python train.py --encoder_arch="transformer" --model="audio captioner" --dataset="drum patterns on synthesised drum kits" --train_examples=26041 --n_mels=40 --hop_length=160 --input="log_mel" --spec_augment=true --win_length=512 --tokenizer="word" --vocab_size=159 --encoder_norm="rmsnorm" --encoder_norm_position="pre" --encoder_activation="quick_gelu" --encoder_mlp_ratio=4 --encoder_head_dim=64 --encoder_fused_qkv=false --encoder_bias="all" --encoder_qk_norm=false --encoder_parallel_block=false --encoder_dropout=0.05 --encoder_inner_norm=false --encoder_subsampling=4 --encoder_layers=12 --encoder_width=256 --encoder_positions="learned" --fusion="cross_attention" --label_smoothing=0.1 --decoder_width=256 --decoder_layers=7 --decoder_norm="layernorm" --decoder_norm_position="pre" --decoder_activation="gelu" --decoder_mlp_ratio=4 --decoder_head_dim=32 --decoder_fused_qkv=false --decoder_bias="all" --decoder_qk_norm=false --decoder_parallel_block=false --decoder_inner_norm=false --decoder_positions="learned" --decoder_cross_attention_every=1 --decoder_tie_embeddings=false --init="kaiming_normal" --residual_init="zero_last" --optimizer="adamw" --learning_rate=0.0018 --beta1=0.9 --beta2=0.98 --eps=1e-08 --max_grad_norm=1.0 --ema_decay=0.995 --max_steps=13000 --batch_size=192 --epochs=95.8 --lr_schedule="wsd" --decay_fraction=0.2 --final_lr_fraction=0 --warmup_steps=2600 --weight_decay=0.2
Rows from block 8 of the audio encoder, named by matrix and row number. Rows with one number belong to one attention dimension. Each number is 128 + 24 x the weight over the matrix's rms, rounded and kept within 0 to 255. All counts start at 0.
# q: attention query (encoder.blocks.8.attn.q.weight, 256x256), inputs 0-127
# k: attention key (encoder.blocks.8.attn.k.weight, 256x256), inputs 0-127
q.7 [109 133 148 143 140 130  88 123 104 113 145 149 132 148 121  96 100 114 100 123  97 136 106  91 107 138 148 184  99 162 115 120 118 117 133 101 157 147 161 167 122 124 120 155 183 148 172 159 108 130 135  74  80 149 101 130 156 132  87 163 133 162 141 167  94  92 170 133 138 124 106 156  91  77 112 135 166 141  85 155  95  92 165 162 148 182 127 124 132 167 122 119 124 131 121 104 137 119 150 116 111 122 114 176  97  65 164  89 140 140  81 143 142 141 142 151  78 116 107 120 139 101 101 102 125  92 155 129]
k.7 [120 106 130 129 132 112 103 119 137 128 125 114 122 136  95 115 134 134 140 119 127 102 142 129 132 108 117 149 125 174 114 151 113 129 154  85 160 107 129 141 122 112 152 148 118 127 147 128 166 116 127  94  83 150 111 126 102 129 117 173 114 121 129 112 103 102 152  79 134 137 118 152 115  85 102 146 163 176 116 140  77  68 124 126 138 152 126 135 140 116  87  75 132 125 103 112 157 152 171 128 150 107 128 144  65  93 125 121 147 138  92 127 115 146 108 170  41 118  96 118 113 139 126 110 129 131 184 115]
q.8 [121 151 154 125 141 113 131 101 128 123 120 136 122 147 140 113 134 119 119  81 151  90 118 112 114  87 119  82 110 177 107  84  76 127 127 145 116 149 113 127 123 136  24 155 125 162 170  87 118 143 167 131 107 108 118 137 148 153 115 168 100 116 162 143  88 150 137 160 111 137  90 167 131 114 116 110 157  96 136 170 131 131 149 119  96 136 112 139 121 163 106 144  71 121 174 147 160 114 107  73 139 135 141 124 100 133 124 121  85 101 143 107 127 130 128 117 149 122 173 139  80 139 110 139 147 116 154 148]
k.8 [145 115 154  65 122 118 117 117 115 127 125 129 135 127 126 121 125 114 133 130 149 134 151 158  85 117 145 139 112 171 126 150  96  99 149 109 153 183  92 102 150 122  97 111 109 150 138 140 166 132 149 155 123 164 110 100 171 109 111 157 171 158 176 145 115 151 100  91 121 148 136 120  99 131 133 139 140 110 134 164 111 142 136 135  76 129 164 140 127 114 106 153 121 115 116 183 133 126 105 143 145 121 147 173 114 136 149 108  97  70 139 110 120 129 101 108 120 100 182  94  76 126 141 113 177 133 110 135]
q.9 [150 146 140 181 128 128 107 132  96 144 102 111 121 118 120 117  94 155 101 152 129 113 100  97 141 128 145 148 126 131 119 114 122 122  95 127  92 112 125 151 138 153 154 127 155 150 131 122  69 124 144 146  85 121 156 119 149 106 142 154 104 130 166 112  87 135 114 117 174 142  96 117 101 142  93 140 117 113 130  93 124 151 145 116 139 133 126 158  78 140 129 142 126 133 100 160 123 134 135 111 107  95 114 124 126 133 114 114 114 193 116 151 109 139 127 135 121 123 153 144 187 135 126  87 137 149 110 131]
k.9 [153 147 120 158 146 126 114 131 111 148 101 119  94 190 162 136 103 135 138 154 109 132 114  94 123 117 166 128 108 125 150 144 139 114 117 116 108 125 115 135 166 122 181 121 134 156 112 155 108 113 129 112  92 137 165 139 136 100 137 152 108 151 149 163 113 112 142 113 157 126 135 104  98 123  77 139 163 143 171 122 105 144 144 133 139 162 123 149  78 134 124 123 145 108  66 120 117 155 152 138 105 105 127 163  68 100 113 120 116 174 145 134 140 136 102 135 109 130 178 126 147 102 157 109 124 128 118 134]
q.10 [161 140 148 123 139  48 122 159 104  87  83 134 126 137 126 147 124 140 156  86 141 125 121 152 125  85 116 126 134 134 103 123  67 135  84 119 150  88 125 100 133 124 127 132 100 128 102 113 117 150 123  97 155 103 185 145 101 136 130 120  89 145 106 112 130 132 193 143 133  92 107 129 154 186 135 129 114 100 136 107 150 136 120 120 130 125  99 133 103 101  98 123 112 142 127 160 127 128 125 137  74 105 131 130 119 163 125 154 124  47 142 127 116 104 169 134 135 138 122 171 139 125 131 115  97  49 136 150]
k.10 [172 119 143  90  99  86 134 159 136  91 136 137 147 100 139 129 121 140 173 134 163 124 120 161 136  99 131 145 140 136 105 132 101 122 110 146 113 133 129 127 141 144 100 105 117 194  86  90 149 147 131 129 193  98 131 120  88 112 103 102  52 111 134 111 125 139 130 124 135 120 150 106 135 175 146 157 100  90 147 144 175 146 121  39 121 155 120 127 130  92  93 148 129 159 127 155 154  53 131  90  72 103 165 175 180 114 122 130 110  82 147 125 107  83 144 113 153 140 114 179 175 154 147 127 128  31 130 173]
q.11 [132 138 141 122 112 118 136 145 139 144 137 134 124  96 127 132 101 148 173 110 147 164 134 126 153 122 138 136 150  73 129 147 107 118 104  95 100 130 131 118 117 164 152 141 125 103 132 140 122 108 131 153 139 131 123  78 134 126 144 145 174 136 117 120 165 134 131 102 127 123 166 120 171 154 149 157  78 137  93 147 137 127 157 138 130 128 133 154 129 127 113 130 144 152  88 153 135 170 151 139 119 118 154  97 171 131 128 166 176 140 129 123 128 115 149 120 114 128 103 126 149 124 147 122 104  98 102 145]
k.11 [ 84 114  97 122 161 112 148 151 152 123 136 121 149 181 116 129 106 166 109 106 113 154 146 131 119  94 104 132 144  90 118 117 116 144 121 128  76 104 127 142 157 144 129 147 128 117 156 121  92 147 129 113 150  80 127  97  86 163 125  84  72  76 118 115 118 119 110 133 175  98 121 131 153 135 124 120 106 135 111 130 185 122 158  93 134 155 112 150 144 141 126  94 141 115 121 102 135 123 152 106  77  99 157  97 168 114 124 122 138 162 125 112 105 111 143  94 145 118 125 139 176 148 117 144 104  97 107 160]
q.12 [129 122 126 134 159 180 139 136 161 106 182 147 154 120 131 124 161 112 128 139 127 142 113 121 121 151 164 126 138 128 151 142 182 166 167 168  93 165 123 157 129 154 118 143 172 136 133 110 105 142 127 187 127 119 114 140 144 137 128 120 149 118 145 151 120 139  83 117 144 149  97 142 131 104 151 134 147 123 102 136 107 169 171 122 151 128 133 115 120 155 178 106 141 124 113 145 111 105 138 123 180 142 133 137 109 128 129 111 122 179 113 119 118 178  93 137 101 113 134 120 116 146 113 120 147 173 111 109]
k.12 [106 130  98 151 116 153 135 140 156 117 141 131 131 137 131 116 146 123 111 136 111 163 139 117 117 142 172 103 132 136 156 163 157 154 162 118 158 136 136 143 149 109 145 110 154  90 137 157  90 116 123 186  99 146 141 167 175 129 135 130 180 133 116 128 132 121  94 113 122 140  98 131 116 120 133 119 150 157 114 129  65 129 146 157 103  97 135 132 146 160 189 104 136 102 115 111  90 149 148 142 171 141  81 155  68 122 126 110 145 150 129 140 145 180 102 146  87 109 170  99  93 120 132 133 135 170 110 100]
q.13 [ 77 106 137 137 131 157  94 180 118 162 141 132 102 153  96 151  96 128 114 142 110 151 129 127  99 159 122 169 100 107 147 126 161 155 136 119 107 119 157 148 152 127 198 121 120 133 153 171 124  98 164 131 100 136  96 138 160 105  96  80 138 110 128 124 112  98  91 134 163  94 147  95 131  96 114 109 141 177 107  84 120  81 135 135 139 140 151  87 170 150 125 127 161  98  90  93 137 129 121 149 134 111 129 131 109  95 151  70 116 155 142 130 115 146 152 135 110  98 148 119 106 140 139 176 157 139 114 147]
k.13 [102 124 139 163 112 178  81 137 132 171 119 105 106  78 101  98 129 110 146 131 122  95 123  81 164 136 105 105 130 142 117 101 149 147 111 118 113 103 122 119  67 131 198 143 131  94 145 128 151  86 133 117  85 154 171 134 133 126 124 169 140 154 128  68 144  89 154 144  73 138 143 123 141  68 124 129 134 176 143 100 102 102 140 171 146 122 114 117 119 104 141 123 109 123 127 110 127 183 138 118 130 175  74  63 117 125 101 138 121 142 106 163 140 167 129 207 121 110 117 148 124 135 114 149 119 167 164 107]
q.14 [149 137 127 146 155 154 112 180 148 129 145 127 111  95 100  95 124 111 130 114 119 132 124 144 120 179 132 161 121  71 158 155 174 163 136 150 130 119 160 130 146 129 167 127 132 117 117 151 144 150 133 185 186 118 119 163 138 134 115  98 159 109 106 119 128 106 114 111 127 103 150  96 145 120 120 133 119 143 121  83 116 114 159 183 175 143 122  88 132  89 158  81 147 178 133 160 142 167 100 151 154 112 111 145 109 138 133 129 148 130 130 163 121 158 142 176 121 134 121 169 127 167 119 126 122 117 116  93]
k.14 [134 106 139 134 114 160 134 140 170 151 141 111 141  75 174 161 106 121 164 124 116 144 145 119 129 145 109 120 153  99 112 100 161 168 101 148 104 134 133 121 131 155 120 115 127 130 137 115 125 100 140 175 180  97  95 124 156 147 110 100 115 138 107 101 120  99 157 135 114 134 124 129 179 106 121 146 123 138 160 124 142  86 155 148 127 128  85  93 168 140 144 127 110 140 124 144 127 127 122 120 141 152 119 139 140  72  83 144 128 131 145 148 105 143 141 174 110 102  93 211 135 157 137 143 106  92 148  94]
q.15 [106 143 119  94  93 118 134 105 149 165 142 130 114 124 144 149 119  99 135 171 120 107 113 129 150 107 109 115 115 157 162 128 144  98 150 108 158 109 122 109  92 150 100  68 128 108  93 152 201 113 123  33 142 151  86 123 102 118 142 106 121 120 116 140 129 121 118 182 109 137 189 164 125 108 133  63 125 112 153 187 148 116 121 145 111 112 146 129 133 124 119 168 113  90 210  64 130 130 118 110 146 168 182  93 134 126 165 143 132 104 132 110 162 113 100  80 166 126 117 105 106 112 108 148 124 139 128 117]
k.15 [ 59 122 145  84 113 132 152  82 108 168 110 151 124 123 129 140 128 104 107 112 153 130 152 135 148 150 105 154 116 121 121 169 149  95 150 129 116 109  70 127 115 135 130 123 111 103 107 111 168 104 139 108  79 152 100  83 114 158 153 107 177 135 132 123 166 133 100 149 155 128 162 137 120 125 154  81 115 110 129 126 140 118 125 125 145 118 181 115 105 137 107 150 151 126 155 103 145 174 120 152 154 128 153  70 161 161 178 154 144 113 132 126 157 103 173 129 142 134 129  81 106 115 157 116 136 186 134 115]
q.16 [138 126 103 156 172 127 110 158 108 125  83 110 140 156  94 142 127 172 112  96 124 120 120 120 110 112 139 149 126 108 147 133  93 157  95 118  97  86 114 128 153  99 187 114 127 122 127 114 100 159 136 154 146 112 179 174 101 152 121 121  90 151 144 103 114 129 147 109 174 116  91 117 141 129 116 127 132 154 128  52 125 128 129  98 158 123 109 122 124 131 138 118 141 108  98 161 101 138 145 133  94 138 112 126  94 149 109 107 126 120 132 129 101 132 160 149 137 111 154 162 168 140 122 159 124 112  92 122]
k.16 [188 118 114 147 116 151  96 154 116 119 130 137 158 116 129 135 111 155 163 143 123 120  97 135 151 145 142 114 118 147 126 139 149 125 120 118 117 121 188 137 111 101 171 141 126 163 110 149 127 131 120 158 151 128 140 121 127 123 119 134 114 146  97 141 133 107 135 124 112 135 121 106 127 153 111 135 125 157 170 114  83 153 123  95 128 149 158 125 123 104 157 154 113 139 101 141 154  81 127 118  72 140  85 163 147  96 105 108 135 122 107 115 137 138 116 159 130 145 138 192 130 146 137 123 119  83 136 138]
q.17 [104 129 118 134 124 181 149 127 138 180 141 132 121 115 133 124 147 145 107 151 162 127 118 128 129 142 143  85 121 126 148 117 170 148 140 152  77 151  96 144 132 161 114  98 130 145 113 114 130 145 158 181 123 123 113 150 138 130 158 107 130  93 149 120 126 151  62 127 138 165 138 150 118 120 133 101 130 122 143 120 127 176 161 109 133  97 163 136 107 159 170 154 123 111 138 130 125 111 123 104 165 146 134  89 147 167 118 116 109 183 168 117 123 169 107 100 167 113 172 116 114 151 116 143 167 216  84 105]
k.17 [ 96 147  96 147 131 181 144 109 110 185 110 128 116 153 148 132 135 119  99 143 114 150 138  87 122 135 160  91 111 118 155 142 172 120 149 119  98 138 101 122 138 127 142 121 125 106 124 164 101 108 147 166  90 157 154 153 173 153 152 125 191 167 135 160 150 131 113 125 137 151 130 117 112 124 122  95 157 125 163 119  96 174 163 163 131 103 151 142 109 164 182 138 144  88 105 132  89 168 107 159 146 164 109 120 105 145 136 124 108 135 158 137 154 170 111 136 160 109 205 109  91  95 133 135 155 196  83 101]
q.18 [142 123 124 155 121 130 112 132  86 118 119 110 105 135 134 121 113 119 100 126  71 130 151 102 124 127 122 133 101 137 122 144 146 139 145 110 185 108 172 135 150 105 138 101 160 127 142 170 130 119 102 101 123 121 116 142 144 108 109 148 115 150 122 147  94 110 148 126 113 141 107 119  73  94 128 153 152 132 143 116 115 139 130 151 123 131 109 143 124 116 135 118 122 119 133 128 143 134 131  96 123 133 100 174 120  76 142  91 107 133 111 156 128 126 117 167 131 132 105 124 154 144 147 121 103 105 164 136]
k.18 [195 117 158 147 154 129  94 138  99 134 122 130  98 109 147 134 110 150 148  96 124 132 112 139 113 157 116 137 121 150 122 103 121 154 115 112 165 131 164 173 131 117 141 144  87 122 134 142 158 129 108 106 102 134 106 150 131 122 124 140 128 139 128 140 124 110 159 134 128 122 120 154 109 122 115 170 140 168 103 111 115 100 103 159 150 141 130 126 124 135  93 102 125 144 123 140 133 138 129 148 132  88 142 154  97 116 122 123 140 119 111 121 123 123 115 151  93 128 110 140 115 110 117 131 125 136 182 117]
q.19 [ 84 105 114 106  93 128 156 117 136 175 125 126  91 135 129 156 115 121 153 126 126 171 163 138 134 139 132 152 121 107 135 153 113 119 123  79 128 119 105 101 125 115 177  86 111 111 121 156 119 110 126 144 153 160 115  84 126 117 150 133 168 162  90 127 162 122 139 109 119 132 168 100 150 104 155 160 120 167 119 130 128 105  92 120 132 132 120 128 188 114 128 140 150  82 110  89 135 157 152 154 113 154 144 104 141 119 148 128 154 129 147 127 128 108 134  98 141 131 115  99  86 110 160 171 117 110 105 149]
k.19 [100 124 113 156 168 130 112 132 105 142 135 130 127 145  75 118 110 130  95  89  95 136 118 142 135 126  73 149 112 100 108  95 109 153 126 118  79  93 149 137  97 120 147 170 117  97 130 128 115 145 131 117 154 100 120  93  92 168 167 116 116 114  83 121 125 124 131 144 152 105 133 132 157 123 146 106 113 142  85  92 148 128 106 124 175 133 100 122 115 100 138 123 102 109 149 126 149 152 110 111  85 136 127  48 163 151 150 126 155 122  74 127 120 136 146 101 168 134  90 142 130 134  94 146 120 126 137 170]
q.20 [119 123 116 129 123 170 140 115 120 203 126  99  91 123 108 121 135 156  96 121 145 117 149 126 135 141 112 106 105 109 161 127 137 139 119 130  98 112 106 120 158 123 137  88 102 130 137 122 127 139 168 196 149 117 131 153 135 130 142 127 112  98 134 111 113 167  68 122 125 146 156  99 123 117 101 112 127 167 165  96 135 143 103 113 111  99 137 124 157 120 155 148 130 113 150 136 128 159  99 109 140 150 126 100 135 160 107 116  99 144 171 134 104 131 119 102 192 121 186 124  84 167 144 182 162 171  98 110]
k.20 [141 114 132 146 141 179  99 106  87 205 111 124 121  88 141 141 101 143 119 117 115 134 137 105 126 173 116 111  96 101 136  94 150 126  97 116  98 145 135 127 111 140 139 150 109  89 120 162 119 114 157 175 142 128 122  94 176 150 142 124 191 174 119 156 131 134 126 159 111 141 143 125 131 131 104 111 117 124 145  99 117 150 127 183 134  99 134 123 111 131 152 171  72 117 131 150 116 177  62 144 111 179  95  82 147 131 126 123 119 108 129 131 143 149 120 125 182 108 171 153 101 131 109 139 144 166 104 122]
q.21 [ 98 121 121 154 112 193 125 115 119 193 129 115  99 115 122 121 119 152  88 151 146 120 128 104 133 145 132  86 104 126 139 109 166 135 136 138  77 146 111 158 138 145 120 105 131 151 142 130 109 119 161 168  87 121  98 125 164 110 144 123 122  86 168 115 103 142  54 127 125 168 142 117  97  99 105 110 134 133 140 112 122 156 144 116 103 108 164 144 116 156 140 151 117 100 135 116 139 114 108  86 160 135 119  93 151 137 114 103  89 207 169 130 117 158 106 105 173 118 175  96 113 162 129 149 171 216 108 133]
k.21 [108 143 115 150 164 184 108  97  86 197 101 115  85 155 143 130 127 122  98 142 102 135 131  76 110 132 144 101 100 121 145 112 150 116 128 110 102 144  92 124 125 120 167 147 119 101 139 170 105 110 139 123  63 165 160 140 172 134 146 150 180 172 161 163 132 121 132 126 125 148 134 108 101  96 101 105 163 148 145 110 107 164 150 195 137 118 139 138  84 150 150 130 134  89 100 132  86 191 101 162 141 153 111 114  93 152 129 121  92 152 144 131 151 159 111 139 155 110 196  97  81  91 125 142 152 204  99  99]
q.22 [132 110 151 137 170 148 107 130 176 118 160 140 109 151 125  99 143 109 138 105 162  95  93 130 101 155 125 149 145 135 126 116 150 116 120 178 112 158 119  98  99 131  97 172 147 150 180  75 126 130 152 156 136 104 122 120 135 120 111 124 121 125 138 144 102 142 120 147 124  51 118 128 159 105  92 116 143 111 146 129 150  93 134 146 122 177 127  92 132 133 128 122 125 121 151 162 146 145  85 147 115 107 168 121  60 124 131 119 123 127 132 127 114 139 112 114 114 101 173 153 115 157  95  92 140 112 142 117]
k.22 [105 131 166 130 114 122 125 120 185 137 124 119 111  87 145 132 136 100 127 136 150 138 146 157 126 126 154 107 135 114 144 135 105 113 113 158 120 153  79  75 135 156 141  80 163 117 122  91 140  99 143 170 148 133 119 107 157 110 112 158 165 124 179  95  98 120 115 117 115 141 115 125 119  92 118 119 146 114 155 158 127  77 130 150  76 111  89 111 122 133 135 164  99 125 125 148 118 186 163 127 148 133  80 138 102 103 109 148 137 135 126 149 116 135 139 151 103 102 134 125 122 164 140 116 126 129 115 125]
q.23 [118 129 141 155 139  87  77 120  89 116  91 125 124 161 116 125  81 136 112 125 114 120 110  92 118 105 123 177 118 151  86 117  66  98  84 112 137 107 151 147 127 121 134 140 155 152 135 133  89 119 142  54  98 121 139 124 135 114  86 133  91 159 122 133  81  88 192 149 149 106 114 126 112 124  82 129 152 130 119 117 121  75 127 148 113 170 112 140 128 136  78 131 124 137  96 112 118 118 125 125  71 106 107 159  88  89 148 123 118 123 107 160 118 122 172 149  90 126 106 145 163 109 123 103 113  68 166 156]
k.23 [164 123 156 115 151  99  95 123 125 128 123 121 110 140 110  99 130 112 157 135 137  79 123 132 135  92 121 159 126 164 105 139  84 109 132 119 104 109 113 113 120 123 148 145 125 182 118 118 163 138 127  45 124 140 144 114  91  94 102 156  50 122 148 111  94 103 176 107 122 126 158 113 112 103  86 156 146 138 135 141 130  86 116 106 143 175  98 132 104  83  72 119 143 158 101 130 145 115 158 116  98 104 149 158 104 109 124 136 123 142  97 139 110 106 141 151  76 134  90 143 145 130 139 101 120  76 166 156]
q.24 [159 126 141 147 114 107 117 154  81 105 107 122 128 126  90 149  90 130 117 158 116 113 100 152 130 148 116 139 124 146 129 117 140 105 115 126 135  91 107 131 133 109 156 135  96 131 149 110  87 122 121 100  77 114 155 137 159  99 139 115 100 111 156  88 113 134 103 142 155  69  99  95 113 178  98 104  91  90 109  70 125 140 101 120 114 124 163  92  94 117  85 126 140 122 136 114 128 101 120 154 110  86 123 113 143 165 125 114 120 132 129 123 131 125 148 116 127 142 161 150 141 119  96 108 148 150 112 131]
k.24 [143 143 114 118 116 139 107 129 112 124 106  95 116  98 148 143 127 105 174 194 123  81 116  64 186  80 163 118 137 140 113 118 152 123  94 133 141 129 100 104 103 136 149  84 180 163  80 101 111  76 123 108 110 152 182 141 135  72 119 162  86 145 173 102 137 128 147 149  91 143 128 101 111 116 139 128 118 109 179 139 126 159 130 103 106 141 131 111  80 104 112 156 115 141 122  95 129  94 139 112 108 134 128 152 109 116 107 141  89 162 158 149 150 114 114 146 142 168 123 126 186 141 155 119 130 128 131 107]
q.25 [157 137 103 157  83 152 146 117 127 166 136  97 105  58 134 103 124 119 113 191 127 127 129 142 160 185 121 133 121  99 145 145 180 121 131 131 136 127 129 141 130 130 161  95  92 113  75 146 139 128 115 157 134 133 134 133 129 115 174 134 138 107 125 100 138 132  76  93 131 156 166  94 100 161 108 134 105 118 144 104 126 152 102 147 150 104 149 114 106  92 144 117 144 152 159 121 124 147 113 150 148 121  82 130 179 169 110 140 144 162 134 158 135 138  97 123 135 175 116 133 154 122 122  95 143 194 110  79]
k.25 [113 162 119 168 133 147 151 109 113 166  95 112 100 140 189 171 118  93 117 161 103 121 142  65 141 136 128 140 130  64 140  92 164 138  92 151 108 127 111 109 134 146 107 124 153 122 104 142  83 102 141 130 128 125 122 153 143 131 169 114 115 152 105 167 131 130 156 147 141 128 136 139 154 125 114 117 141  90 138 120 152 144 143 171 162 106  91 109 107 154 146 140 127 114 140 101 116 147 103 153 161 141 137 106 109 117 116 151 117 163 176 143 141 130 133  97 153 155 108 147 172 104 146 112 114 151 102  99]
q.26 [163  98 127 132 152 121 133 135 115 105 130 130 124 144 115 152 123 131 157 110  97 168 139 120 126 141 153 185 139 104 145 185 128 137 116 108 148  98 104 117 137 111 199 101 147 111 132 125  80 140  97 170 180 126 160 126 117 119 139 135 155 177  80 144 124 133 160 101 156 107 114  98 145 130 145 175 114 154  99  72 121 141 103 123 161 151 106 122 156  84 159 104 177 129  79 146  95 157 154 163  97 118 139 151  96 113 134 129 143 132 103 148  99 122 138 150 104 134 106 145 139 128 157 130  98  76 120 130]
k.26 [183 111 109 161 154 112  99 159 134 103 144 133 129 126 108 130 108 154 151 100  93 139 109 145 140 141 130 135 115 114 123 141 134 174 135 118 119 102 188 163 126 115 155 129 150 117 100 134  98 134 108 161 178  76 121 119 115 142 143  96  96 101  74 110  98 110 128 142 135  98 101 127 147 154 127 143 105 153  98 101 114 106 102  95 134 128  91 119 132 113 155 115  98 142 131 107 131 105 155  99  80 112 109 128 122  91 119 115 197 143  85 146 117 134 122 120 111 134  87 161 152 156 115 137  96  86 150 152]
q.27 [134 123 151 106 130 135 165 129 120 166 155 147  95 131 135 128 157 136 135 100 151 167 129 161 134 125 147  99 115 137 159 136 138 150 114 117 115 120  73  83 140 149 133  95 119 137 146 109 102 154 163 208 173 112 156 145 151 128 151 136 136 135 103 147 124 183 107 118 122 134 129 131 158 140 150 153 121 124 130 112 132 185 135 107 140 113 124 129 143 134 177 142 133 101 121 160 122 146 140 119 109 147 154 110 130 180 138 128 134  91 166 111 113 131 140  90 175 117 194 129  62 153 141 150 144 107  91 124]
k.27 [136  94  94 140 125 128 126 143 108 157 115 119 141  97 110 141 103 185 118  94 113 165 149 146 124 135 133 122  96 104 130 124 139 160 124 105 107 127 144 159 150 144 126 128 117  91  96 139 106 125 161 223 179  80 121 108 146 186 146  89 155 119 103 136 106 148  96 142 165 127 121 144 129 169 141 116 102 120 119 100 114 152 131 100 128 107 129 142 136 129 158 136  74 116 144 145 135 140 107  95  82 135 104  99 146 117 139 107 153  79 119 131 123 170 112 107 169 104 186 163 122 165 101 155 154 122 112 159]
q.28 [137 117 150 122  96 101 148 119 110 100 137 159 109 110 140 134 131  96 151 158 138 121 114 181 114 150 102  96 101 171 111 114 174 123 132 143 171 157 104 115 127 118  86 128  97 128 119 123 133 114 118 103  97 106 105 137 180  99 144  97 133  97 124 142 120 125 126 156 112  91 121 137 132 161 124 117 150  55 125 142 126 144 125 133 131 138 165  76 125 109  88 125 109 135 165  85 166  80 112 143 144 107 105 123 135 143 130 127 133  92 169 120 158 129 142 116  93 175 139 148  80 115 118  99 130 137 159 130]
k.28 [130 170 125 146  95 143 146 137 134 117 116  87  93  70 136 110 163  69 142 171 119 110 148 109 140  91 141 139 135 136 126 103 126 157 125 161 174 151  95  77 123 139  75  74 167 145  81  92 145  98 126 115 155 131 139 168 133 106 127 133 110 145 163  90 124 148 116 126  74 156 141 132 126  99 169 122 138  78 128 153 153 138 123 126  93 101 106  90 114 108 107 155 124 119 181 149 111  85 108 111 162 156 152 143 144 142 125 150  90 106 166 172 132 141 115 118 139 137  86 121 152 124 115 135 155 152 140 114]
q.29 [123 128 132  74 100  98 167  78 157 132 135 146 122 110 172 115 162  90 152 123 141 121 143 169 141 116 123  89 130 157 125 136 116  99 141 131 164 147 110  76 105 123  73 117 115 127 106 127 183 121 117  91 161 132 129 113 108 141 130 131 148 130  98 143 149 138 168 151  63 141 157 151 138 124 151 129 134  99 157 204 142 113 108 128 104 124 117 137 154 116 114 151 107 131 169 104 143 127 132 122 128 165 136 117 155 133 146 170 156  71 145 118 162  86 129 106 146 146 105 101  79 116 132 117 109 108 163 131]
k.29 [102 127 143  96 132  99 168 109 125 107 142 138 133 115 111 135 146 130  88  93 144 140 131 182 107 125  92 153 126 119 121 116  92 124 136 150 133 147 120 113 144 134  51 135 110 111 119  98 156 164 131 109 179  95  74 116 103 155 135  82 129  94 126 150 122 165 116 142 153 119 140 159 138 132 164 105 111  80  98 145 180 120 113 111 135 118 127 121 141 119  95 143 127 132 178 165 139 110  92 118 139 116 173  97 180 170 168 146 133  84 131  96 107 105 164  82 153 137  97 124 104 139 110 125 133 113 131 153]
q.30 [111 107 102 154 136 150 135 141 138 140  86 103 120 133 154 165 140 136 130  86 119 167 176 104 118 109 142 116 133  85 113 139  94 188 130 110 103 128 134 138 160 102 166 107 126 102  96 147 121 141 110 186 167 145 131 114 108 138 153 157 124 154  97 120 148 120 133  73 143 178 124  98 134  98 168 187 137 186 133  97 121 133 111 101 144 107  77 171 137 106 176 132 124 121  65 164  99 153 148 114 127 144 119 147 120 109 103 121  95 159 123 145  97 137 119 176 140 120  96 131 145 123 190 179 114 111 107 164]
k.30 [182 117 122 165 161 127  99 148 110 112 156 163 127 195 126 111  90 143 109  92 107 160  92 153  69 186 103 137 117 117 130 111 115 142 137 121  94 127 168 186 125  93 159 167  73 131 173 183 100 179 105 153 133 120 128 120 126 138 142 126 118 130  70 173 137 120 138 123 161 105 121 116 141 171 119 167 120 174  85  82 112 154 107 149 175 152 126 150 154 112 169 102 128 122 106 144 129 112 110 150 103 110 127 137 118 130 128 108 162 123  91 119 119 139 113 102 155 115 148 145  93  95 116 142 123 101 122 155]
q.31 [112 123 126 142  96 132 123 119 128 202  79 103  70 111 139 147 110 154 115 118 169  96 132 133 137 118  87  76 102 107 100 101 105 112  89 136  94 109 103 105 128 120 125  92  74 134  98 119 134 119 167 132 128 107 138 117 128 102 166 105  82  89 115  76 123 135 105 141 123 123 174  94 128 147  87  98 106 124 185  92 167 111  96 107  96  98 125 150 114  99  92 171  89 117 157 135 148 148  82 109  99 121 123  63 135 181 107 130  93 127 193 136 107 115 130 102 196 139 164 136 116 160 144 147 148 155 121 160]
k.31 [139 144 144 123 153 157 130  93  92 182 114 122  85 142 160 134 111 108 126 135 128 128 117 108 110 124 105 114 114  94 133  88 109  84  92 155  55 144  65  80 120 135 131 118  95 154 128 125 135 131 150  98 138 130 148 104 139 112 145 122 118 169 168 155 134 141 156 152 131 132 188  92 132 116 120 116 128  94 165 115 191 163 130 152 147 146 111 124  73 119 102 180 126 121 120 171 113 150  77 140  90 153 162  98 171 164 135 152  75 116 155 135 121 102 153 105 212 123 160 144 129 100 136 130 142 130  95 149]
q.32 [142 122 154 138 148 101 101 131  98 121 118 121 105 161 103 120  98 128 122  87 104 125 132 119 115 124 113 173 110 130 117 129  86 115 100 103 157 101 137 107 133  91 143 142 137 126 175 138  96 124 140 104 134 118 138 122 151 121  95 151 109 157 111 143  91 119 177 130 125  76 115 100 132 118  92 150 137 146 123 109 124  75 104 154 116 173  91 114 160 110 100 120 131 125 118 140 136 157 115 134  81 114 125 156  82  94 149 110 124  89 111 147 110 101 162 144 111 122 135 148 108 133 132 132 109  50 158 154]
k.32 [175  90 160 119 141 100  79 132 127 127 134 112 124  87 105 119 103 146 162 106 125 105 131 154 129 127  95 159 121 140  94 106  80 137 102 115 125 128 142 125 108 132 139 135 122 136 125 108 159 131 137 117 169 105 106  78 108 114 102 149  88 121 136  99  91 113 149 129 115 115 133 134 136 117 107 159 110 147 119 126 138  70  99 112 126 152 102 115 130  81  76 133  79 157 136 148 163 122 133  99  83 110 126 122 138  98 111 128 149 110  82 132 100 113 135 140 104 123  77 170 145 174 113 124 116  79 177 156]